Weights of a small encoder-decoder audio transcriber.
Training: normuon at rate 0.015, 5200 steps, batches of 64.
Rows from block 2 of the text decoder of a small encoder-decoder audio transcriber, named by matrix and row number. Rows with one number belong to one neuron. Each number is 128 + 32 x the weight over its row's rms, rounded and kept within 0 to 255. All counts start at 0. Numbers have three digits each.
After each neuron's rows are labels from the 100 texts, of 14976, where the neuron reaches its highest value: "tokens" is the input token at the peak. Only what is clearly more common there than usual is listed. The data: melodies that start on their tonic, played by one synthesised instrument. In brackets: how many of the 100.
# fc1: MLP up (decoder.blocks.2.mlp.fc1.weight, 512x256), inputs 64-127
# fc2: MLP down (decoder.blocks.2.mlp.fc2.weight, 256x512, transposed), outputs 64-127

fc1.311:093097119072115110158124066169129116185107138117106109134143148120115083150084137110128091112103143168104144175123061150172153091172122113117131093139129131133109138094136177179138121141125127
fc2.311:163138172161069225132176100127122110086111132122147116136125135114078118047097142110146149093084103127085152018130136194110133144138117109112102123081156115173116090159124159141160149192110106
tokens: "4" (65); "5" (19)

fc1.451:032071133140108087065125065105117164126068150125096081128087115116144117142141133161123161151122203096131152094157109155152195216147061152168085068154097123130092075162109129121143107080133157
fc2.451:194130134102149152128159171138126111092123128107143139139187135129085109109152124093109162157134034116100088158143132087153094121139150107090121145087133136140182153073124105146162164157136051
tokens: "c" (75); "6" (7)

fc1.185:106131158064144104070141162116144151180124108156139167100156151129148113143048075182088094098120167136125098085141104040079150174132178175124129092116142120174073139102118146174115086159235130
fc2.185:070088086134154120140098146165078150115155144101122141116175162208132131107181117087109157136144179134086151090107130103193099083142155151083128161078114155064132097182159186064128132094149159
tokens: "4" (99)

fc1.25:134081175124113129114146062114132142127138077128142124194140123135125122160164137108112122121121119119142080155130179065172152123169183104178101102087178122082103131176112162102138129132119142
fc2.25:161112067123057111110153107076122157188068134145054108111125156079142132136129170127143113119153149160115156136113152149118196169117089186092113177135119111125139127080129115168087104140134099
tokens: "4" (100)

fc1.491:091079134099171083134109110134124115138155128139161129170163130118073113088125149108114083094152130121110192146111125100153094129107163132160121149129109038149145158085142168081192179168124134
fc2.491:135146159183122126121121138114152138138181084156138198074148166164136105148113172144157144156086105146107161116203105130104159089122103144129060086129131143097086152116084115077113116161114126
tokens: "g" (94)

fc1.268:138126141148153126158135119097171083116082106175075112098192131139146059073176098106089155054134146208049075139127122116191080132093138153154112095162063074140153103111178125141126127103115138
fc2.268:132175162099124154064148095103160091103062170148142152144108109082135155147148087048109164090124101068159104083092147135128157149122120074168061121113172186136141123121084124103134165181152135
tokens: "c" (95)

fc1.165:115144123139094118057178140114170080086112137171139100129222148117158207149087160150104111132137150113114138111195147136130117132188171134102137085063152132116147110179142118085145138176124122
fc2.165:092133217141144149149139112138079119140064104151105105183120181114102140196138080101091105116097170134109103163164143096117148089099123136126067108150126101127144141076174137117061118126117128
tokens: "5" (29); "a" (21); "6" (15)

fc1.384:161115114156098087199163156154077087082138134101100137050127124107081095116095137092125111068126148126065079156129136129148077132155155128155098175134141087087113146135151132137125123152092082
fc2.384:095164167139084135055125128127162120102156169148086123137067147104139091073115054118108187165141100097095192147153132111093147109189103156189128161174118159156115119092139143133076155093102150
tokens: "f" (48); "2" (8)

fc1.32:181141142102112134140120174179149150148127211106101158142125200086124124077154150089114134139084127101154148122154114123132105161109090105165133159121161125141129108104148092105057188180136123
fc2.32:113135114172168166112168129156146076124102160156136163070121082097121158081159107151138158070145110092121165179136131188129148082124086125160131088117102173094130144108112106163157198150160109
tokens: "f" (99)

fc1.332:107094110175151149181090100130129171076139139102169116176138120121104136116067123099121123100067120127160077090129141117098113136173169102113092173118091147107194194127155140118078143104168094
fc2.332:174153176143097084108085118129176116137116122134101113082170152087121105132136085158130210112138095173153191174111128144106194123083144148107194096095138128116145103055111142169187132191123139
tokens: "c" (56); "3" (14); "g" (10)

fc1.6:105103152122134182126101134074154147143100158168123215126183123135123051136164144143093166106148152127142116178171069111133102151150186147091177104121130152124149124095064095106070160075113103
fc2.6:157171108090087071137119115147071077082115080133107111121123137138145132092147114104166138136130118116098167115116110146119090131088095181149171121133121134109132181134112127142123173096126166
tokens: "f" (100)

fc1.428:176107099136120134113091120171165161141120107117129093136149171100131108139134104146106130130112097130162133109103171114087150155202140103116106106141111069170112147081138136128098099122178107
fc2.428:160071125120136089182161133135113101128153104108121115122149135100157132122116101146073165102134127073140124185107173122129134135135095105121117146151162179100101121189087120077170129135118115
tokens: "5" (59)

fc1.382:090046151135127229185143113164165152114159126094083100121124107185153056090102099096173194135110128133038109178105156168158119086125168126135126121114131125153167087163126114149098117126091104
fc2.382:160123122096153081137104147129106124147144102148108178150192135142077161154122148190083130119126137129200078128150116157132159127134118138160148164108145100129147136169198122125124133165164082
tokens: "4" (48); "5" (25)

fc1.327:088051146110143081123138085152096149095134096135144109129146151070155153131172099115098138129125067126131175186125109097149172111166190156162139130086134178134119101136132178088151131099148148
fc2.327:161123073206128086194133130167126139137188128147151157169065108121133091127186075126137125097177154125127140130144101110052178105098110121156137171139131138172139118194141106127062118075124122
tokens: "5" (76); "3" (24)

fc1.344:186137154181127124164135131104069129138152111102151147125119122155134076093130150094137147116170107145135146183136157122148124139143120177150118161101146124099127192138174092148170143106150204
fc2.344:108101107133107171165136125146105168091125142127062114111123132108083136100136164144156113129093106146149144070107102155116163172069195143113116127141104086144094112079143148141131160215116074
tokens: "f" (26); "d" (14); "g" (11)

fc1.182:180097197144142185090100100152164172089125138095115085069130139123095142126124125143126165127116096118122109079109123084086113133104140037163199190140160117167125102146086125128123167135148109
fc2.182:106119083145126038167150080147170138131114196142123093171110114086099123144103120081108174127124106182143125169122094182145167107112125177122092119079094112077103160093126152093122112115094156
tokens: "#" (74); "d" (13); "e" (10)

fc1.432:140138164118112097119161102129067092127097116130128101129106098143117162133126159140139142172101146047147132134130137031138143163123128068135113147123120079161159138122142172149131141157097165
fc2.432:147113097176142100148110152130126140139113127134170197190111152157199085177110148160137123148093097122078130136118037110142139164104132168105127153126089161148138129164099114142145172108140129
tokens: " " (68); "6" (7)

fc1.210:162115110097147106099124140139117137172107159115109173142105158218131117092173123076115065122095138144071199117164143149143105095091164170124152143094083106112135149168128108094106125088120205
fc2.210:129118190124106156116101109100130109103093156117100157158133201120168089162133068162117124111132119174104130140113169165118144154095123070107113124120178162136134116092060158154143140148179168
tokens: "c" (36); "f" (30)

fc1.184:058127114112065128074095105069108094098103150128131068170070160181116156161081161093094177152092114143099142152129076109135098086127105092116133105161090100137139072128157132140164177142158175
fc2.184:210154087100104070143113129107084172158130150161106076131150118187166078120175148135112136185110131110050136126120136103136093185206187127130071115105145152136147097168122157134129138155105107
tokens: "c" (88)

fc1.62:095103093152103094146184105108158141175182080123125080177143109162159085112107118156116125097131103162120171118079119155107153124066141145199072163107128102137133115074109162052094144129114139
fc2.62:146143104095127122086151161093122120146107124079132184191179089075138132114087118186134125155132117160128186123127133134137147113165144096084041149082174103069078151107102102112142127148140131
tokens: "g" (100)

fc1.493:088096090143163126104161072156168145110125100108129144121142127123145120147052142116133115210082180121189093091119101177079194141051094048088119098141108095089179131091158156111209148117156154
fc2.493:166115203103140073112193099148116106118181158134145155094205081105167158118141168148119142103074120117182159163087148123156064127107108162181148091136132088136111127087105127119059184158084094
tokens: "5" (44); "3" (39); "2" (8)

fc1.421:169133136121128172122087166172107108128138114094153135125062111117089178123158115137084189141127150124170165096113142137168144128078115075145157060169121158118118139123147134109149117135128088
fc2.421:157172154118177124151189152121094216216192182068140180100138212122080082190120170135119112171101109130105144153182108121089129163143108143110126188066157102133161141102095134105107141094149206
tokens: "#" (94)

fc1.287:111106105087172054124156150131148165161166129135160114133117152140128145095147106113151134103128155071104146126191093125121162108114089125181162120131098117080150059069118138095132117117181106
fc2.287:146182091152116177169175119096163088141124111151179155124148103108045123128090145147115160167116169133134138171106139104147111099169171144123074167111137168143143137167146139133153146154074112
tokens: "g" (99)

fc1.141:072118105131111101189145132173191156118116140116130155070160168060122148114064124132092069109107089070129165137086098090176138174158094124119087133116183136128076116143159109124183113119046104
fc2.141:126099203140114127069079139147117151162094106142139123185109088141154092128129078129124142109152070194128091109132121139098149052132168111149105078131091163095144130167135099108108156123144093
tokens: "5" (73); "<end>" (7)

fc1.279:128122140126136134106191133125081135115113132166086102091119121164145103145133179160074188078172131123113121140080079100136106103177162123212061089152207110153113107121127170143143148158089154
fc2.279:127145097186082113143157162087138138159108087099113121088098171126114136110172091179118073100130101067109163140185153163182166073077091126178106125159158144115099118116163085113131117110196110
tokens: "a" (58)

fc1.13:170094116097126142094166116136151108081070127110097124133080175124114156069123074126099140110133161099096086119133135147148151153180128120139166107205143119133134086112193161132117084168128137
fc2.13:175141187153133111162077092096116100120067109090110109112144112169126121161150090151173124149128173109169147110136142082165113109138138068157122075112100187107156083140091120151160098144171186
tokens: "c" (71); "b" (21)

fc1.43:137116167176175109145118153081119094146117138144178177090121148160097160131225169113100108151172150119132071165176189115131113163160108100135123176196055112081114123110123146089060109127115136
fc2.43:090161148091162182109122087126131109143186142094154137140121150121141112107126125105109106102122149118115099150141056148122135168113144121046109177106101143133143122113082144146120116103168112
tokens: "f" (28); "g" (14); "e" (7)

fc1.22:142029118154096082122127145122141126123084102122038129185081218120097111129086154156099145093141122193141119159122133165173143137184137124164122117123096073133130102156126143130133046148102107
fc2.22:166152115165144121080157160106183117164165166124124114102158073143090115062093121112137117147135158199116135165128153052099101109071163145132148150136107115103139115089154133101129192098088122
tokens: "#" (64)

fc1.494:138086078072091118091119087083131108143110151126084074138151136095144101121135125084163129133139175163129083168137097114160125106132124101094112137116100122122132097130157132125141111192130146
fc2.494:169089115139150132094096123191114113103118047155103218110129131186077044111125135110176164069149153129082162109165115129147113148150189103136121098094114143183145143156126082097139114110115120
tokens: "4" (37); "d" (24); "c" (15)

fc1.235:120078113126131133091117123189109160155114112150129128159133159119173095092094121195102191144158139079105117130134152128151107130147140193145139159114097107112174143127121162123134107097078153
fc2.235:118107102126108073095067093110114112109128154107151154150191125147120171128093219065152141124090120143074158143113099117160089092105159122129145102149132112148119118082121137146095118147145204
tokens: "4" (25); "#" (25); "6" (12); "a" (10)

fc1.398:121122148126125145126152073170161089176137140070123065111133144111135077132130109090179100184160133135144122127143144187128112100088162125102086172102127143094113111136173197087080104096139117
fc2.398:119182091173104128117124107165155096163144092145139140157128060132154130119119142169077068074113137176153123124103126103101141115139163115097141110152099212123105145152090122126116113127215156
tokens: " " (58); "3" (14)

fc1.116:135087139216169089103155122168074125114125130168094175151114129122134091109112067173107077129125197197149118110137131167136161159161125171191116171157149156131111180064077125142111158182139128
fc2.116:101114131142151131138030129109099115065180134121057136120113129208124118154142126174112078115120124070133146072132159123145164179147127167105161123150165133089155117218132123126090160130150090
tokens: "a" (58); "d" (42)

fc1.418:162144076109100152071100164113146079109113111088139182108129150124118152131192160094157135160095118113094144128148137145166145136143107146137099154096134150159125124084113115074094186154183154
fc2.418:113139142132173173158129162143182131122177158096101128116090175100145136105157140139141144081153163086121134091084130170108126104196079112139119135149152189098138079161137071101114180171141148
tokens: "f" (96)

fc1.91:147127117089141113093112131137118108131159129113078151180142087140162177140060080168120105162111160082189152090096161198153106168119078146115144096100187129171104102121177103142125110104090104
fc2.91:110091164121129122180189081142174114109118104133100115153110135080138110174120088156165083126142101116150088121122190081076050095075146153114074136106141067148114180159090111117140089159130111
tokens: "a" (97)

fc1.29:093094197109119173152105107139090125178140151138104157124198083156100104142117110178167138091059120119127141076104130146179121117106061113139127134125146119101161107114119127131155124165147177
fc2.29:200144090085117126142143122121122152100088104119162081120124209096124156098145154076061150107109169107132145146119047115116143148151148104116145166140099142129136177110128156209078146096131113
tokens: "5" (66); "2" (10)

fc1.429:130166092052080198145122101146115188116161092185062095114173110112161183132126149090059160146129156084111091188209110148144139144124208123138076097183112128127114197059142129122128126103108116
fc2.429:135139169078060112145188224134062131112134155136081154111129104105108133105087144146121099113112119140188117157142172082133158119171136100091089129076117058156141119133125132194147148080140160
tokens: "5" (97)

fc1.2:173054130155158110106118096131175147145082142137174139104154140139146090111187118199103193102134140131102129076087203132116106090146128079151134148117093159147098133091158125070134165162057093
fc2.2:135118179109127123142185102193192156144170198137107140128162123082119140097114153115149112168084108099159131154124109110160127128205086154074192164147165116106125085195138154186146168105160186
tokens: "g" (37); "6" (32); "2" (20)